Rows from block 7 of the image encoder, named by matrix and row number. Rows with one number belong to one neuron. Each number is 500 + 40 x the weight over the matrix's rms, rounded and kept within 0 to 999. All counts start at 0. Numbers have three digits each.
# fc1: MLP up (encoder.blocks.7.mlp.fc1.weight, 192x96), inputs 0-95
# fc2: MLP down (encoder.blocks.7.mlp.fc2.weight, 96x192, transposed), outputs 0-95
fc1.94:540445475477544524542523526502527550498467468500514483481490458519497589553560519535500513508459464448519494541476497530498537477473493484487494527492482559485504500525518456505545493512537524508490537505481541500513481514473447493546529498467472518488515514526483498528505462529499510492
fc1.95:527450492497504557522551508493492514454461492526484480498521486501529492518431569522462475523527512480527500516444490538485509525513500476503531512494489482515499504478500500488490526480531497478479483463480505474479503513454493461501487551482499512494521533515502536542486531497498499508
fc1.96:469496544506521510522515501518516495511495500474500514520490526499499486439511524513490499521488493515485491513458451492492525458429505506512511529485499528470550486544474519528480502503484483498511497516481489526493491475540451490484484481481513463517495494521528489503503540502505474499
fc1.97:625563703549481500443452549592479604512545510435571550534558473558526495582427458455438508519593542476597442489614546562502435427384482421481426485379532545433470532632601531576566504496425416646555519459588558400487477474569390603583542649554557519464569422489415549406377391505404413506
fc1.98:627561531654496706547501655469460644653470466414545494431430467546569461584494516530533503625457461377482395459581514449406532550465569381506644476444471411471508488539571384444414548535555487551324516641661661310548591392537354597483516427478547518538555415516482396400377461440419509459
fc1.99:476517528495499522518508526481538549499557470467497555556545475530558487518503485482552522481472498480484501514550489509532449503499524499533476519489477503493555492520526550470513520518505502453514540491478526454466434457512476527527516468452525521513469494480478530477503499506539535471
fc1.100:494535500458477507522482473482500464487466478486502490471509491466514537476520506515474508492484492521480489501479493494476527498489455496493521476457479524544466465460497525473508478464485546504502503511513504510533510527526503485471537525491512504435506473491536500494515530466525507536
fc1.101:497513507526501509530501499476548444537488511475461524530493475459470528556509527539542489486467498494538419489541549537495513496494509472510468448486523510485499499501488484497504479493520471462523468523488481523525514527558534484502491557440472514475456457468515546540541511533483483537
fc1.102:463475537479491535618518478547496524515489443484543509521517535427494473464521564461541477448450511460458557497433468479451509512483540491480508527491572492449510568444463489479525488506513502515513552539475504444511529474511508485487509473496487447485541532514477532460466485532480522495
fc1.103:495545482538503497483504534481510466454541512458498484515502496544478504501494498495579503497484517468525493493527543508535430526518520505484484510482529527536520528536503535460472485526476525565568505483480506491519457553500493498488520549462538508537545497499521477474495483503503524528
fc1.104:486502514526530494470504501495498517508513562505508505506495458521510472526509515472487485512477522484502495512539508507498471503519469502456501502496477496486493515475505517483480492515499521488542515457496503517510511512486497533508496497533515535502470566494484474451524533564516511516
fc1.105:541558516537483475479481467504543477576447548463526536496454533580541529494531525506411480445493523414484489466557443511502530466473529439490535456514540511539502506504493563467435432506481387490468465455555521524573506435450468608560441546491493436471433495484477598522540458481540554490
fc1.106:565441426526462494568441521442547559529591543537436468543511452522481498530564475501535522577616423458525492530547508501472422570465486599564520530506454474546681401510447472549539546480512548428553477530486528497530467442461533414548472465534559516557486443449552478524506593485537574537
fc1.107:463477497422542565502496399528564504512444504532481453490455489519476431569542514504565497493553511552536503584454487591518438528456465581477476518471498518442499433557469555548578491459580496588545497443404467511488497466458504476512530600484497464466529519538459462556510465427550515417
fc1.108:462470524525531556503523551444530546537475460464499494505474490462529465499469514497538511415516498443507471476494541492488445531421511506523474531451511481513525530489510460486421508539533502507502504451528516462553515487434537507497517488474486481511544533496549489450510476455533475526
fc1.109:506472461530509510492506470525474534506511487524493484531498466512551509512475494527481508480483477530458497477497527526509474511459501473472536450509522481504521517483475472509488516496488570539494489509517464484512469514497485485519524501493481531507476434473502484492490507489504545465
fc1.110:434486562447508545552427517507502550425544450467493441502433471578482490482567534521495452531480517500488513553509492500496476518556482480451456556478509542376529538531514483452465565538491539596454543476516506434491435457482478522448524490459483492508457545493433443439437525453516445502
fc1.111:582465562467471401536400511408539552527503503499479502478470549492508495454441499539432530454525497477488521552438443468470487431443366514578497455457466558520415493521535510503522354475475520412477532443459470530536532515586579450548540485480527527521613569508514526599428555551585481512
fc1.112:466538496485444472526438517460537495502516479478481513450501494496467505491516526547550535522463560516522427539495462417481527505497504521458481498457454496538486495523465479464498564435473486433498488507497527514490510509529486427547485518496499480492516471453527518494477469472483531512
fc1.113:560523535464500534463473601509491617504571445541558555548579499513483510538476529435477498551501492481521506467395581433459528509496451478523429435485509495475484476465517486456617534475563545483486473518487483473591550528592416580426579496475430496493525437501455538484500550542491472549
fc1.114:520549506495512541604440448521517477501490551526439533513438434483596525572486462483494513558588460490486535454604499484570556441483473459497479496454479481475418573509533499594508512521508533506496517510539500543540531401544395574457456479461551514505483459373498532478319437530502540477
fc1.115:459482608489524500483525513491490484521498503530447469539469523533514498450539482526434531515569518473446536463496496492582513496493465597498467566538447492500470514509487470497530537476528467477506542475481484472505461481437536520515497523463498508542556595512463565551513489440531530436
fc1.116:493520513509483481485485468498490507465455478528484537517497508483470528498457463481486474539518491505462515501494525462529525516499473514471489470500470479524529494488553439512514505476516481488468511531507450536493507505480539441513508515541465477498499501493480491517469500495462509499
fc1.117:417558477542484525407509404466470452521480594569585530430478420522529460425380510508624557494529443503430569444550496638524512481439521431469444554507585508501500494459523543566410455553485523547509444453547583556474456522597446509419410426453618505490565548468567430540478426525524572512
fc1.118:477430484487456457549507396610529553538519532500542535525581525501581437519419426503514550426502454463523485461467519529330505521404472487507467425494415464520422391417510490534452481457475535546415515453529452486496512416491492446470541474449472527494486545411442571547420594518539513512
fc1.119:549536500445446557494553446545458509582553450470510544478595477496529519512410500498563531507478442403480570520484504441421532560439491558451536469574463484525434554434538509391446395490453484386396565573603519401600622609552501473539411425474522523510481508545479574454574445508436477423
fc1.120:530552415590410465567495596570573489417540616587502431323457568530582592592442564519485514516548522525470480476567562464445531489479561482478440539520430545487602524565494462633418493470552551547514539595486527591452518439611461504548451483380466500559450452403455387477498498579517476494
fc1.121:417500529382532482521499483539499587385459411520584456515568440603589433582573516534538543516451476539560505466500513517543441473496480483399508548459402541449507395378519471453510599529476420430431541518428498627602440503538571504458530576512478543502335566483404515459508527566454508517
fc1.122:509489489540542500525530471520537521509550501476497484443515551506488536501503553486545475413492457456525485538515509501498507478522442521489457516532478569532535485523488497506500506487528514505434531474470490487490515487472502468505473448521465470543505458517482515552539533482504508460
fc1.123:510530494497508435450570482472489460522497471556484524461500521461510490503498449492522500467516463519539494494541510493498493526479463501525480505470524483475533497551518477511528494490495514567478484495468487515510511519527492434434520485492508494489550489460494504463491509507472501485
fc1.124:489505503491484510542576528538543506444464508461502494483536490481496531483463460515462512482497488473492479491475511506487500500443471487475530488493467534534466470509479475526484501501486512453502497518509501471516500513496480505486486505511500504467516538476523540545512513514501486439
fc1.125:449473536393429460534510490517519480454418504522504535462542520458516570451505446520471493477488515485441480561439423557499520468581490486512561414452442494448474504537466513447476495506432369519476494560466488591479442552533421488537524540488498483504466495557480528469499411540531562545
fc1.126:463524497469428530518555431437523538478553446439504504536529540524446496566479470411452490460601471527510605497497473440519545519495467616581408541455512473638424513500618538449494472506562490519525527503507463551583559498529542460501488471514589504481452485594480518410556531533480414455
fc2.94:516474515552494442532510504510487549476514472502493487499437485540504498494500466458462499470461506462515493488567460491503532494441499454511534510533491494503515517498503484500539497512531509487485489496486472508496466451505434494547489437447518488483461485442487474522513512524493504463
fc2.95:479512510514508454479447481555512499478526477446508494505499542494499510516490472493495493489490526504522542471512512475526498448489505519530481475504512525498448475489478479508475478535463515533500526493523474529513479462514519532509524456540522454479501476495491496488491467518515504516
fc2.96:517498489482455507467527520500503557517541481530513512508494454521481513539494499458508499512511509497502505505503502525493483510547530516476504484515510511536506495504524468496498521497567516509492467517480529503541480536496531508522520520491501547527477478538491472506462501513466478491
fc2.97:494491530441574496517494425509491410563521452625567461543534442406559517480493496539450514443416515405392511509417514464503505557638550513350515533572538456573429544505483485443429404544591521436384516579454561539601534594535543357520416411455620453511529554597618607508428462521502557619
fc2.98:413381522424505401459457619468413638376481421673639485519455592436586365531548532435534427551459466494568534510473572490677356411370569575495408456584503546472542365562469642477517478641493687518552444560336490458478393539436499452451623485537515451372454449570490554631526539559525594521
fc2.99:544434522524509536521517484523503503498499536482475462502493459487479507514526459471493497441544498459491510546554518548498507511515488525469483522499473502454534481452520493565522477538535477507502525485495500509494487455509519474501469500462495529468483481542445509528483536561479487517
fc2.100:512503529517460511501486506531497459523502526494496509509486563518505482515496519504490447518489518510484494519505495479496510492455538477539428503535498453522514482516511498497521507535530448501535455536520491522507477497510496530541497468546503506522507513467506481518549569516526503515
fc2.101:461530469476519488517473517457519476576465474492516495508547537521566503449491529565509472456487494483489575531488507534473497524478463552545435475484497526484463478483492508468476546562501484513453499512494502462519537510522500486520479502512566475512502478532480464483552534510457446501
fc2.102:468461536519537467483472453486476516535481469539502456541486533542541510489492504539453498428471489450548506505485476581530554463505411515474543528566538557475516446575516437557442529413522530521534492480528468510496530514485441475499449571473515555571496519494520440555487552518492496503
fc2.103:534504477484504455494490481485531464490522483490523494512500477466460526502479495449476532484503491410451485505501536482471498496518549475472514479515545447528506523553497529473485497546507533517515484490512481498509452482467498520486489523448480513514541495472520442500528507500509516535
fc2.104:480524485515509515464470499465532481495530501501513498474490474526504520543465502486505475518489493532512520501530480489491473528494477512513493515511485496473488513525535475482484490510499513467539520463530488508506526470488473477522501518514507471489516516511515490502498479532512526484
fc2.105:517489554551523485494521497505475578417455525463541524493424589526541491422530520576455479531504469461497406491521488548555520480510516498495481519544472471495518513483570459425470490442379551463488547539481529449481464485464445494476572471491498492563423486445444471486475550474481543462
fc2.106:522602538404457491598485527513558463463406472474529507517563443461472578549495589440522557476425510519479448493418490442553418399566497415510478395525541503558480402428490480406449494450518467482490423550515494531519554567575542513451498458480529574517445489436440511535558470472539468540
fc2.107:458512553440488487410517516508438500531485491511506489448445531543518523556478553574432586458433431549449516527538508522519519544520461442423489420495493529508504604450518504550443479454546510604516504476516506591487469533524466468519517493466406570431541472488521449484493509560490429480
fc2.108:505536474473557520500478470494519527503529447487466524535486534504491479519440465514520497444494534465474518448481545546476449552495467457573537523507501548512536543517495506494504475484474418495488469458554517499470501512521472440475514497475465471530511548512534501491481530482519484486
fc2.109:489475493485460479529462531501470494469507492509469517521507473519518475499515536480541480498495502512511478491490527474474509500520457531496508504491524514463488504516474514483482476491482496492509500520498528472525494504537445472530479495526507518493486489537514554503503467476499486533
fc2.110:489519593635494548461464587456514578485499510409433509494422411499503524523514498462547444513520480471521485470582440457518494496393574549438547527536482513466526509523526475504523492536523603566580535486453473485492446424479472565545549507464465507493524537420518549481457473518469518420
fc2.111:552582521515522439485546458543557498435475378442499478529448592511479444492589478540402595501504547537498571477523438486434514471543502399533556459455534523534482542505396604583469461492432425557491426537535435424516509453492434501503526511414484486552553519586573457450570589510506484500
fc2.112:477464497519493524505504465519479480522487490534509515560475520479552474508504482509534433459509482477513508497485521525521464478525540458509509476495521456479497477463482495493502455556502510540485511485526540518512468527456511492476545516537503495477488509542505470475511498480501520472
fc2.113:505533517545565439467458440499529535538536548566430426604506501543441445450433512519504516433504500612411453464506522465621533470533391502573525493424501542471538502475477493510597522491482494441534536503508582648546584434452558483604452460550516516446515552421485466527461498441441482453
fc2.114:446458508465446448553550528473435373540531459507454531533551487438504598500512436474498494532407455453528459621510549538502577532506568505383500492556483515475403540430498460484427514514604483502488528511524505452532460608548478485450462519428488477508499461572582570397464480498414465604
fc2.115:529480442537468462487439479544553547466553496408478490482466504558541514552453445445512537480486539459512521450516495507475420463481531531536529454472488478559530485537515525543390460499504451499613504481510489458507528420482472484527527519553476448571501478432524490511555489548495540483
fc2.116:529474487501519509508501510508501486524571574497483538490524521473545480523511527467490488504494478494492484495461504477500447478540514518532510513515487531493507513495468513473470526514521511476563493496504544524510515450524514513528494468523501481470457476494479490494468520564501534498
fc2.117:350489474536592475454513367477480483494478448555489459483470533394480450479493652580533446467488535509444516588477567637527517478571472532522558521550600411443483552435430434574462456601490563474509534532520481595455489466469461436538424531591419438467566498412463488504499591504548647478
fc2.118:489494531480505547488519543414482666481511473478520454521518468504468478529489495501530507506504456470565517518490576464618436514459511499517491491518469529393504499531553528546432540476474516468582476566425473500550435480490458520504512528495412526490539453495470508444518432574582524433
fc2.119:466470465556625582497478494494483526455511551524464452605474495477499439424553598559474485464485526486568485516474526497529453525518504521561492461564486528405561428457420425588476584441472568539540495501399375442442552367410571474532518510492466590559607476547463370550521524555501574517
fc2.120:527476476390490489504492433467456417525559520484486513619575505469472487434524460426518531423487525437462462561389498460433440533554524572557503514444634522486525548525463482614531501526390453427540453543473431550500476443426506436469411608573503435440586519511542568503538484473480521547
fc2.121:475534431476487489581511492521540396525516488493432427554372512487406495582497486580543608592415582537509529448543558441452423540452472606521489526522517497521394614678542559408489511415490437481486550386541473490541543365414473516582468458525586468559593495510524466473375470515425485432
fc2.122:524489476456480538493471535494501476466507528504507504478524493479529480509507514508505542524508505468511488479487466503480543462530513501537552457522481487443488528504526481522510526541510499541498466478504491523469523476493462483439491545543483476459528453483513462463438479522479512535
fc2.123:496515555468517512534511547495499500517522477476522495510501485476510482526475508496529511491499528498525482514537479464510529502453465496507497492521496529478506460544531478498517508516500515503511479530480472520530485487508529501472532503509461513548456472439444457487487506498473485497
fc2.124:541525546497500507468518489490488489529489468570493486543442518512502464474485530484467487503496503471482518483538458487500495484546505481507491527486520485506496509525501476468516523503505502534493497497482517529505483516514497525489530521487509506527474483483485456482492532531508488528
fc2.125:472421537430462391517472617566562569476518510528514457509575505471502562544498511509512525436479542490492605462487526558490416473401447424467552377528443472559456413520494484541545516449503476465535359445540446500462523597547498508492558525465535495442517552604533456509576547433563467570
fc2.126:504525550536482566486533515463540539467441469409488501455407485551489535464558497574521512510518552425497491516523387504472552441486519460513577599578453490444470588523583455519439435495504469504442539503506550461466516512508523520416496480429510486525474563472412604445574432448497488394